{
  "hop_length": 160,
  "tokenizer": "word",
  "encoder_mlp_ratio": 4,
  "text_encoder_norm": "rmsnorm",
  "text_encoder_norm_position": "pre",
  "text_encoder_positions": "rope",
  "weight_decay": 0.1
}
Rows from block 5 of the text encoder, named by matrix and row number. Rows with one number belong to one neuron. Each number is 128 + 24 x the weight over the matrix's rms, rounded and kept within 0 to 255. All counts start at 0. Numbers have three digits each.
# fc1: MLP up (text_encoder.blocks.5.mlp.fc1.weight, 1152x192), inputs 0-191
# fc2: MLP down (text_encoder.blocks.5.mlp.fc2.weight, 192x1152, transposed), outputs 0-191
fc1.965:127131118126117140127126128143131132117127123139124126138132126134126133137128123133134127134143131115115110125129120128132127131126130130118132136135130124123127127138132136122134127130122130131107121128137127114113123126130134128125128131145126128141128128133136149133127132141127133130131133149112110128137114108122129128140119130131126125134117124123137121123127126125125120117143127115120126118132129128127135135133133115130121122120124119130136129120125117143138122140125144138120115132126145142142117122122123118129123126134127131130136121135118137125132119143130122136
fc2.965:123123125128131117140128116116121124133134126120132126122126125125136113129123132128120135131121126148138137125130130132126141137128132120134122130130122136129121132124125131136119131139128135126138125140128130131136137130123125126128119124125130136124129132126119122120130130121128123136132122120137131131133142125136116127128126128130119122125134137127115125119124127130117134138124137131138125136114130132132125123134121120131136129135124130121125122127127130127126129116132118120138149132138122126121136133135126137127122122112124141134120129120138133133128142106126122124
fc1.966:137113126126133112139112132121131124128126130134117136134116104129123141118124138124102131123122122139112123130120111137092140091138122121105133160126148121127151125135126139126103118123125133123124135137131143128132104127142129152153136122157119080125141135138140133105149122131149125118126124153112125118164087132135128127130151131123131109139128117128119123146145117147121137137123130137111154120119140132156125135164132132130137153105128143136141124120102146095117119126113121145086149149121121139121141140132123120146134113129144137130127144114133121115153122147140146120
fc2.966:126104111120152127111133129124120148117111128147142144130116143105123113137140139122164145122107131099094144136125114114141153152142111141135094124137125149108107139131143131134150140116128136144150126099138097130137155112113125130112116129141123153120122157126127128149096118126100124137143098097130131126105139142145177144116136136130146120087113133137124128120117137131139153115131146124127101151140118143124146137107133133125111110143119115128125112099131119133125147157134149136143110087126156131119091126118124139131139113130125130129104133139142127126122128112142143136
fc1.967:106115152138148104133156133123151106110108115096117127134134119113113148143100192176161178089115102122156116129166139070125152107122100088149107134077062090126102196132115128063132082096097094171105138156138082144109176140202102124112110105122163202117105115102130135089131129101138183149134148143164121138111147111116117129154170138136091149125182109149117161083075121126088098139100091138152100063112182130167140100104135143148145106129115147122138088126153132142169113114083157151132106105090067083131104123120134106110138143099116174118124164141115149080148098160122181098
fc2.967:079155159161130111120135165134121128106140140166111145103131137147116119122158130169114148108140103145107144097087159161148120131153128092105138138140143096120105114160143120088134098126122088159099133128142116119160102109135126106142147125102118120111067159163146105089100172128129094130106117157147170135096136108131112143127122114108147123100161123096117138124117091112137135117148142093154147099124169123160144126114124140114146176163112153135094113097143148136127121153130138117147150074087114121108141118131113146148133107069143122159144140108119111147111101144169120109
fc1.968:143111136122127132116122144112128133124125120131115149148144130126130106119125147140148120129117119128121125123113142109131143138132126118129130136126124121139124127127131108126135118126130124131129115130142126124136113132126120112144139138131145156126130107131145106121135114108130124123133132114131127127121110143135143137123132131124125129123133124106121115138129133110116131118109123123132139119117108108121125123121121137136140128119122137116136109127119139145112116119123147127140137122108130108119136120126129135144139133138138147137117127117148136128120117140121124120
fc2.968:132149121133137126110111135150145139117130137127122111121122142142122124129124142127123132132136147127128117131136130144114130124141124144132114126122119125125134137113126152123110129136116144129140144135113126118119131116096143149137119118125106124144130133116126127137134130130128144127125132123118141133121148106118148120132135103131125117128146120127126150118136129139140118136141143139130150143125124123126137127142130126134127123123141128143120139144135133132137129125131134126114126131108146133132126139138121126139119137135121110119117129135111126131130128132149118136
fc1.969:192143088147136141148097178128116131117129106151157119099085112097097087123127130151129187190157098156111115119135128136151157176084184135204145100140147145186208080133151139098115097103143132139123118184172099172162126177131139189150153176154142153165195136125120200144126126165111095120134116082186121087122166112142158115139134127135139090182087096095122083113116117035104079121175160158148131171106083145140134160150104134136155099109087064128153096165111133173099158110064100160169121062138110130133122111124129082172176124200163127155141117085154133122161135208150148129
fc2.969:122143160091091160103083148139118107119178156042159138166163126160073090152121169136106100118134123056140145147153149064140090138142122115128125194090147122153113124088132109187061123160141140111134137173086097098092133179143141118169121093128077086086119153148127143118204096102129085160179185146105145142119101149095131116059147123142162129149094137124100092161186134150143174094124103153060077096118164120153130117158144109086113115152165136163064191125089121095164143170120145073075149088093150110156136147060128148095214153178081092131135157214157092084146126207150122074
fc1.970:128122120118113150133132129126126138135128123137121121125124124121136129137126133123132137131133125126131130122128126132119124126141136129132125116131132125120124137141130131114131132110140138119110129140135120128110128135128133135133115121133117127128138129129135143140128144136134145127130128128126108131126115117116132121133130142131126119138128121132142115118128124128117117120138136133124123132122129132123131123116137125138123119112133129123124126127129129133127120128121124134125138126133149129143125122123130127132127122125129139119127129142138135125135125126131120132
fc2.970:126123138129132118130131115141132121128132126121140133125126121126122120130141125142128110127130128119130122127134130121131133132113115125109133138125124124129136125125125123153126120148123115134144115123121135124131132126135125122126135136133141137119116126130128138131130113124122124139131125136126144133139135130139114133129129117134123135110125138119117126138133117122137125143123120113128128120128131133131124136146124122116143129143117135128120132123131117138138143121128129135131120129131116134128123124124126129117135127129122128137132134127124131140125120129123138127
fc1.971:129111135145134131119138146121139116130128116125127130138138151141122118121118126142131125115143099132158139101135113137124128116129138126130135133138108111104128146147135113119118114106130127131135113137125123136114135129132122100138135112113128120124119140132128137133133111105129108147144121127122115151140124106127153137131136127133132116134115123120151133143126137130129118119125151136126121165151128124129129114132120121136115140111131108109136150118139166140127134132110142123108132125113130132131125126113146115128116118124130133113119108109122139124131141126108134136
fc2.971:144131111133118128136104140142132154130115141130112134108137130112137146125117134099120130132127146138117107145129130111111139152122131127150108116124143154136137150108130165131135140124116125130110134136123134122136127118133137155127117119128127130131126139120120130116105122145131137127123137156142153104130150141119138126125118126130131132114108136118115121134138132099136126143124119146132135101102128126144146122135134130122153112138151157139122131141139118116140117116144116143135131140130123140129137137138124135109123105135108129156112127159137126127145108126140138144
fc1.972:132109136152131129143137131122131131139133117104156148127143107166120118125138119095106147136123137136115171118116122126169151157115121122142137128117118109107106140131133125131120172102144096108118137111137133159088109146160132085126127147146126151134097126121117120128121106142115144127142109133150130131139134108137142133112139143097121138136117139115097159129129126131113135125139134128122112136145089100111117141123107139133110126139120112140159106150132171119156124128136119161139154150125119154106126135122102138150124108102099129122118133141145109158105146146121121170
fc2.972:122111085119116143100126099133151121109150154141097143112142137154132109133128129131143118120132099160165130107109168120118167117139114137127139153115120133144135130140121101123119113139140129131141132141139117120128137124118141126113124113141134113124132137126135128109147129136155119120124136096137130160133127145124151121138082142140120154132131119118127115121148147131111142145166122136125105127098117128115113112111115124134120154119138116119118108138129120124115147113150125146119102124116105129126135146107123107103130112121137094141115137135145143100147137110130130112
fc1.973:076161105144112166151102135129114170119120105137081080093151116123139147152133095116148114132155088132123111153164147121112118157151150137179135162146117108121103157133120124103086132123109148116140108163130148190118114116156138148171106109151148182152117156145102119121118083171175161175111178140140158131109108142147140119128143154140103130126105141092110125105086119122122130134115136134106101112121129121134141126139170154129112110071118078093140162125140087138180133077156096149162146108128132126169147188077128156137134157084114136136146149134152170123127102134155092083
fc2.973:123091115147055087130100111115120135106138123122144156131114122117149151095104089122144121113119121163125112105117120107121115119130137150112145119123165145154111154126103136165114083141108115098122120134116129161143150162124132187123159119123123136068102102166119096120085189096116140081091133114149135097112112119158101125158097130115120087119100141159169188128164126151143111112131111074131143082122166141119117135088129100123126127182105134154137147127158162123150119150137155158111151128128128116100079160145138115116147166156126153123114135147146109136113098117114157110
fc1.974:143124154129171030106155053134175058057107141193130143100177073127078122170185107102122112075194136126181224053169165119131155190137123146162124176122130108130181108101076100128132171148195060118101096156130130196096144167132139143130190112142106156135129120091152130115148129151095127137116187125101150149155084102143203168157132112113092135098144143119057109120115168174109090174161203148105136184136127095104100204143140102099133105101151140156104119131146175152140096125135136128128134065200067148110114165089132092150145153117115125153075157123143092139096108209154110095
fc2.974:140107150143136114161162094122173134087117138144161079095165099120133140135103121127147116158082161124135133094159133139129156137154161138118148137160130124154130126141184098082103128141092081207138131128080106121131101098189121121144123160169137144076131132147049196161108113092116158053136112086145133109185120136138122102112097195119161103085074060151151114184176157084143171187094165157144155118127108151067115089150135156113176127108131125103081118119161102141098128135117133131164117102146089087122149130113139110141065180109075138055105122171115188088084122106157068142
fc1.975:139132119125151136135126111128105132140137143119145153107132110120114118141133129138127146116138129160121128128133125120132113138150123113150116136124119123136111112114126127150142133101122124129145144122126139140140088116132141116133131124110099133108121119112118122136114150116141119125140142135156137117137125143113145122153122134169149109148134143121133126133118105102121129111114133130145124145155134145137139134142124134133121124139143137136139140140151121141136141115121129123114115147136147134166123126143131133145161142124141134145170138114137120135129144123136130117
fc2.975:147116150142104116114151146138134123112129128138114134123145129136122121137124136117150117133137145148122136103122162131131112121109143150106123128124152131116115147099124126120144138138138151113128112153122119112125119105133137141111136108134116133123123120151122144123112119151150145139129117106145108137121118129127140144140132119101128124120168135117130143127129147121118132133116110137113144141113119125129129145141141141123106139138128123133128118131140129132135116127111149124107116117132127121113136109125148125133113131148158151133104131122119155133120141116154125106
fc1.976:132113147134140124124129130126125115124134152119126128137142132122127116130137130122125130122121129138137130134126125125132122129122119135130131127126125130133137122110122121140123127138132124124153124132112135145136123127130128125120134135117132138116116126120125097121130135115118117130114132109132138118111143155136123144120132129138137131131145142121128148149127129126124146141111129136140142131137119129129109118130112143115125130146117129117121119134131134113125137109122112112125122120125104115102142139131127134125141134134127111127114137111129119119123137125128136117
fc2.976:132135121124124119121121136126133134129122116126129129130128115129122138125125131120124123129119127125127120128122132115129133114135130130129123120123131128125127130138125129115122120119130129128127141120141131125131126121130128126136121120135122116138129129129125140133128129135138129115151136131124127130129124123132134124124123127127141133141119117147125122124133120136140122118136127125120127120129136121135131142123146130137123138114135130143135124133123128133129130139135139135143138124118142132135118123118128133132112132134117137133137123141126132131124123134125128129
fc1.977:128065164152140113155129170138117129088050154151038164193148111125094063112154149132093098108128101107091116140117073184156147072073155072109195121110099164125155150141106151120090107066147123115153147109085165138118092190167134109114155153192097126129134111106114152178183179058119156089141157179228141144131073135075126105058189181100097081160134171141144154150155168113156152142134105156075085144091107147073180104145141189146176179060070173119128139107156162158089074117048133051140085127074106149168118108116150090066125116141122113134130153164123102086130078126125084148
fc2.977:095145131114134132080109121108138068181108048136123109127074101091136160124143130204141165109091107154150135142141159108079192153149104086135164116140084124169150099156183140156174122066113129149166152072135069165066094106164114135065182119179179108110088082102133148097088142112146082090098140155063125142124136157109182148141125174134128094130133142153182154086116151115093082197176161159156132139145172104164179141166105109153126072122085120110124090082128100115140096122086116210124089165109094101155155160088157135112158118145140196157094188165117137108127185170097125135
fc1.978:139145112138141138101154118130127111099124140110118107114160118134131116132146123120138123126123133132125169131132117118129154150127113114128142121125180130133114136131131119118109137095139097121126109122143126120126121161155119139139131148146148113132141107117131129137143128096124143131129111120120112136132131133134129103117126109148135091126101105097140119124119135140110125125154134114128129118123121119145125148151128122112147119101126140133120132114150144155132137124131124158120114133116138126113111118102145131119141116148113120130094146134141117086117099163143131130
fc2.978:122109117149119103120144132141125140125117137127138139123141106104143135148135134140148108142100119141131108133135121133121117137125117136115142154113131147151115139144118150111127132142112122134118124095139139128132115105115126119120141117117132151116101127140114142144123130125147158130138155117100126131110111139126121131161116137134116124124149109136113138112146120110145113126125144166109154140133134145136126125131135113158117143143131122133122124150129123114136137127149126115132131107126107128157116140123113146132117138108124115121102130138122138116127119118139134123
fc1.979:116142097157117112162116073106144097132061134106148131113085111143100156135176101135134135124186078164127163146086131085142136130143142109123076129116128162091119160130135138093117168147153159109110138148161129115104107113094128142143142095114153127138129160102094144141122136118124184104157117174148133095115109089137140123108091136123132121155085120144119132073130126137107101105159104130133110137049116113134120147116103140156163084086191123141107082099155129136113132131085126143158127128122131147167159125117125101099085129121121211112142091124118177138153124151125159128
fc2.979:127120135118081146159112118123165107133117158116144112139121146159142141116140144108135097131112125152165112115113149108141116109138137149149113142111125139144127189140118123113135144149071174141088121146133134133116134104103138122150094159154131109126095120120118132151128134100137090093117149147157072172128112145148140129088137103111140141101093127149094155120137154140124128128135159096111154154131165097125159134139129137109122119101146119105142114141114110161115144115105123163138146134106125159145156078142125154119136143128115134126150116126158113133158123108121131173
fc1.980:113143112067188062137146105121164040155133111202179181168145105105197115157163127085106141092127115129112102129110080132117189119164137100135144138113107054121156129139128128121042088129104109112099124163117104076130175165136169137096101175165115193167092110077109138092128081112097094154106140096154143163146125137129098133108115162168125160170121139147125116197138104141161190148116082118123107059115166106149097090087102100159080111131157175161143139141157179128150125136150140175110097139150090152153111154157163138154097114090162103112139158171151121122173125117116124101
fc2.980:115114087138154159105129174078108156091167070138106126121078152113175178143123094095146128076095099061087152090084106202115059181131112104106125107113150138126160113155146158132167103099197129146163181148115125132145148086168148141124176174159169159050128155149143122128117113176149130095178068118109105147101172136147144083113171088147168208162112101175208127146061045146160125097068147120126104119133110130162116156144089152138161125154089198105126136105103121084192169112181125172156201084143132131116133083108135149198118124130170139152115155122143098110139031101190122118
fc1.981:126126119130111140131137125121137140122133096132124124118107117118154113129107135115128120131134140123131115116125129138119133145152141103136134122126133116123117126126110128121122125120148122138118128122127104132123145133134146117149111115134127138137143123143143163131133139146135159116147103123126105139120124128135126124141137137120127133118127125116149112110117124123125117131134125146115134124121126132132153124114148117141118124115132133124119133119118128150138129151131127131135124128122171143165140116111128117129145121114115133122117128137136109133114127111124103139
fc2.981:128148148126156117130143136145103120135120137140129123145144125126116123121163118151131142135132125111125131138125128128144133118103110143112117135142122144130133140137156128143142122127104137126136112122127143115135130132125118141105136127125131115129117119122143108129124121116123131124115144138120131131138126118107121121114133127135118125128118122135108132147130144132133128127120125109141113125122141134122111130137113132123134134148125132125133134130137125117126124120120134132111122131143098140113106138142131133125135115125144131130143126136124145126128124138146125138